A small model that answers yes/no questions on an image's attributes, trained from scratch.
Model: 32-pixel images, encoder depths [2, 4, 2].
Training: soap at rate 0.0025, batches of 384.
Data: 395000 training examples, 21.2 epochs.
Rows from block 5 of the image encoder of a small model that answers yes/no questions on an image's attributes, named by matrix and row number. Rows with one number belong to one channel. Each number is 128 + 24 x the weight over its row's rms, rounded and kept within 0 to 255. All counts start at 0. Numbers have three digits each. After the name is the row's rms in percent of the matrix's.
After each channel's rows are labels from the 100 images, of 14848, where the channel reaches its highest value: "top examples" is what is common among them. Only what is clearly more common there than usual is listed. The data: pen-drawn characters of a made-up script with 800 signs. In brackets: how many of the 100.
# c3: 3x3 conv (encoder.blocks.5.c3.weight, 160x160x3x3, each kernel summed), inputs 80-159
# c1: pointwise conv (encoder.blocks.5.c1.weight, 160x160x1x1), inputs 80-159

c3.146 107:144085128159120175101133120091115134117087105150158110147151140140117136083147122090111136096095148139140113142123109112117118140092112162112168092120181126141136116128147117139116163166129141107066124126120090150120137151104123137083106163
c1.146 102:201076145153121159125127130119125142118086076112138106127140127129134127104138119109126149087116132101113107140110129130159095138123110134110159138118176113120110138114120120138141157142138100129107008139109102148140147153129154164113112138
top examples: four strokes (51)

c3.115 095:156113117135113147121160099146161077117174110117132127115109111113138121100144143122125095126148146094108139143092121127113157133087138125096109125129114089114144149151147084094156117098120138153211113133117093137109126075145149115097135117
c1.115 094:144113115138153130121146106134152118144135112078149122117103138116126138092126154111143111112114146115109005145108101104103149141089138114088116120135124122116129146134167121087140131100109125158187103136122092129108099094169141108098135137
top examples: thick pen (93)

c3.136 091:170116142098147124135121132135094125122162094123137120102118135123131141105128149144148120102154123135119162132094108156119142138110097119091127086112134099095182102107131142157156119113090122111188113111116117150112130085181147166183153162
c1.136 100:153140121080176140116139140118096129095164097148125118116119143147145134110152125115127116133172100141126170127156098123130153141107122125126116084113130125138135101110011164132163128098101098127197121167126117123126116062121117122153166155
top examples: thick pen (95)

c3.10 091:105124139112164137168131133109059148129126124136151084103098178137116128073125105147131105128108124155137148121113106063116119104110072159118162118188159148179080116100152116134117091087086118132125126093133133110152111149112139098108134120
c1.10 088:108105124108153139173161144110093134124141168126140084103109118122136135082121129145133141148083137152113155128144139098115111116138085152102151091212153135154085107129148111144119082090102098116123119076132130123116099105114111075115153123
top examples: thick pen (92)

c3.123 104:090093146152133145127163131161112142117116112130125143138154125128112099083114169090145134141120134144115096139138119092131101151135092153131126068120137151104106167100112137162081167104141064167127121120122120118164163141190155117152109163
c1.123 089:107065107140117122135152112136104148129124098117147127157155107140130099096127163106146150129132128134140088155153103086148112145076086169156123092094113154117123137118084149154078158098144073139130138130106131136161123139170149101134117160
top examples: four strokes (46)

c3.76 102:121128136134134146126130153172118127142097097126129109089146137121129142152155092110137159145150154130075084143082059097094110086143137108137103081098142129139127151112142178099139130146134076134167098141121131132128114131153146155135105123
c1.76 096:142107141120147162108120126157107142137081089121117121081132143123141129145147096107112141117147124138091060130096050120113123119171156111121109094113173123138097124134130165114131126144148083117156118120136160140121103114163138144130124110
top examples: thick pen (90)

c3.57 103:141081153122145137146135098128074132132131113132076134113146109159128175125101134158087127125081123131152140122116099154161125135085123132152137148147130171130111137128122109083172138168098117114124122133109108108094178103122135144081126125
c1.57 096:152108126113144137088140108145092118133119121082070121094111130112114165102096144136111128108102097136148135148114098162123116153077124121165154134154114165103116125118103064081147132132126135133136116099127117130110156116107122141125130110
top examples: four strokes (49)

c3.105 108:151125150124163167123124149082113157123147150123091085137129105130123118093156133119112115091078123118104151107114197166135120124121148130092130156130110135100098144130145125150128134124109121141115147094126076121140161154121138099113136169
c1.105 099:167111150099122134131131136076140137094148137122109096136116097144086117114029146112086146082105121083113145094109173133104118132126152143071099153099119118105110149135134133133136170120127117126118138101121096131117145173120161093094129133
top examples: thick pen (76)

c3.100 095:120095144111148160105151150089115167133122147110123151132088159121085110119175166103128140147125156124099137157116149149140128129086154146125129101111113083103073101127103114103098084144144167104109136150110120136148114145118111169126145178
c1.100 088:126132150119130154111121118104146125121135160130132125128121027123099120123170153094141176170138153129099170170113150154124098101098146142139147081123127126097112089140108138104116114132161155116135119149133114108165122160112103124133165186
top examples: three strokes (68)

c3.92 085:165148159169128114119151140158142162117113153142117192184108101134150110137102128116140111126119181219133127157165127156118104138103145146137123105140102149148127114117120167118143105117119130143180167149135152115147112124139100162155141127
c1.92 118:135137141157129132119144142150141159000134114145105184161135106114134112142094151117123087103127159175120124141155154142094110117108120145132105124139101135142126134135123118111136101144122126151147165137132141117133145125130116163125148133
top examples: thin pen (100)

c3.130 100:138123123136112131116142126114108123143035172142138149093114141112125138131139082131088093115103109127104165128148084128131115134150181126133139111124114120159167134173158155115118173143149124129122144125136145139097100090163120109123158129
c1.130 109:152113132140127135120091132119088132132028163146142139126110151129109130138148093117119099133115139132114157136140093119138115134151172123124139094142000098153150134142137137136128132159120125121130136131123158128116124105149104136121151144
top examples: thick pen (67)

c3.16 103:131103132122143116166146125137076213131137159129157144128143132127169104152122119100119098141120117144122160117149101137140141092110131115104114123151145106111084133085117125136105140136139119125135107152105141112155166127139150182146154102
c1.16 102:144107118132142121185120102150068188143125138136176100118145135153136110143126126097114079136140115124137144118143111138096129093122125108117084108153124107109093114073110142137127144105145122122124114173099144116146119076161120184163105079
top examples: thin pen (69)

c3.68 089:155143177128120116070109159101109116123107120140170149132131110173081145111122124131143122126086120123129160093141115143121134126115125117106147098116152167109100152150119184125141105131069106171159108097155087106113149121116127112126167142
c1.68 088:140147171121148105091117146115114137126104123130151104122138126155087154080097141124127130131105125126143154081136109127122126138089115101126149117118118170126088138150115163136138084126073110149151112124126135089103114117134132105116151165
top examples: thick pen (80)

c3.50 099:109116130122107183158133124153129155099189148122118130124144128163124117129114116114133113105138106140122092109112140110104107158103129122156129138118118105120152148137130129127137156134155130139048085128121106150133100150140114139129136156
c1.50 104:120117119133140150143127123131126142115167133106119186124152146132134142107122145113126112146112114114139098125085137111126106152123118107162127125095132077127162143128156127147139128123153101168111116115127109157131099163152138142112109148
top examples: thick pen (66)

c3.45 083:112141137093163118125140128150146133117107131103083175127158133124130104106099118102109140121134102136123120085109128135151092091067115114130141144129112126112089139111146120156152096072158173142147128098090097158110130130152147110109164084
c1.45 121:142129162095148105134150117134121155122134154119084186119144127114156093104129105114129124132111112110158131104164137138139095104076128135104136161134125113123108144092125117145154099086146222116228120109105125110123167137178135159147167115
top examples: dark on light (100)

c3.30 082:126104156104136124138099119128106176157078125140087098114168145119101129115137145137110163167118095120125075106119105146158116136125153111119103134142113140148113152141120095130109128112136149111086114112167125150120117103140137135141107089
c1.30 102:095114103095085138114130130119099145162095124115102076120142104144123143131147132156113118161115119185140120119123119161129153135142139146107120148141118171171137150153152108124121125129159111136114109163134094164132126122130153127142140115
top examples: thin pen (97)

c3.109 096:132115151135107135156121170143163135121125107115132135129118132069104150119124114132139114082144133134113080135079118144185137128140119156178155112090124130097136101124147087158076169179092102137135130137131085138119138086165124192140125120
c1.109 105:126137163122105110117110172133123128098135088102168104140135128086080154128121129099143000107147106115120063107078140123141108140103090118148127134097097112094123121130118097102083173153137123149101106128095133122139131102157107168132120096
top examples: four strokes (57)

c3.19 106:107128155119116145105118144108102183139122083119134132134112125124119129134098131062122108132142158116148091119141171134145147173121094130110102148103168088095118109164140106151150087120150132125086134113118093165154110151129104120132088144
c1.19 102:135139151122088171127122146130115171149137097126128114108105120099095149151111120091107135152122117136139122137133178148176144151081092124157105131102166097095151097158137136160178108120132135148120096110137113144142131159128130124168129143
top examples: four strokes (54)

c3.20 098:123088116083070134120136115093122134132096138156105163129113147114118091156144150129083109078099117114090120165137082101111094124129138133166116093162105114137143152152138095121111145121099151139100176097081115110141133108099124168119127154
c1.20 105:135128129103078124136128122122137130129116146171090152129105119116134099152130134108121096069107117103106124162107112111091098132113138125157141125133094114122114144129149111162121148122145152143128162108101099132148136109137129156142126148
top examples: four strokes (49)

c3.38 108:129118137135117142106113115122163160161123106149152097082152153088116122084134132073123106120191133126111130089140140121108161136111176113095119135133112136092131138144105110160147156143130139184105118144136053137151136154110121144123098136
c1.38 107:148141139106118152117113129094147143124138097154156122110142152085119106084120140080116117146158122121127159104131125146103164135094139137099103146114109129082128130134128092164144166147128142122118138123146069140148119143130156131150088128
top examples: thick pen (81)

c3.93 137:110224154095137079121116117122123133140148107141151130109126107121125126128138146054131113120113123098117131142091125100113117135095126147131130123119212125112126119109141143145160085117123118112117117127102097119143116133131117117102136154
c1.93 105:132183140112147097126093116139131162145039099136144152092110123098103142119161140068121125114089116102107122127106131122108111144124124134159130133113193119120112110095139134157160092097143142138154114133114107107148129145102115120100143144
top examples: thick pen (79)

c3.72 099:102122123095117125122130161132167139116086106158085150133145097120134136125095111154155121179150151127104141118154078155156108105116084119127082142087137118133099148107128143140113126138093118115098128096115129153131100123159117149129144139
c1.72 097:105119116121105116124115149146179153105089092133116109137140125122138120095092141131147114150131157151079105101131111142132094094135060127123116118119127105126120166118118121115124123107122144121117116100143130149155145145183147141104139119
top examples: three strokes (64)

c3.157 094:116073131146094142105122133160098157157142129130134143158129112083116165142143135151137149192128159104113126143116131109197129109131121112119119097127136180151135086113157103143115141140111122116133208108118124098103146122142104109125142169
c1.157 103:118117130126125134096124147172101118113148140135106128144125104100113124133126123106135131178134113096088116109111133085147121132127103111151135127146085155170128101119145138128105122140141125108122165104116120161096141058132106085000122156
top examples: thin pen (74)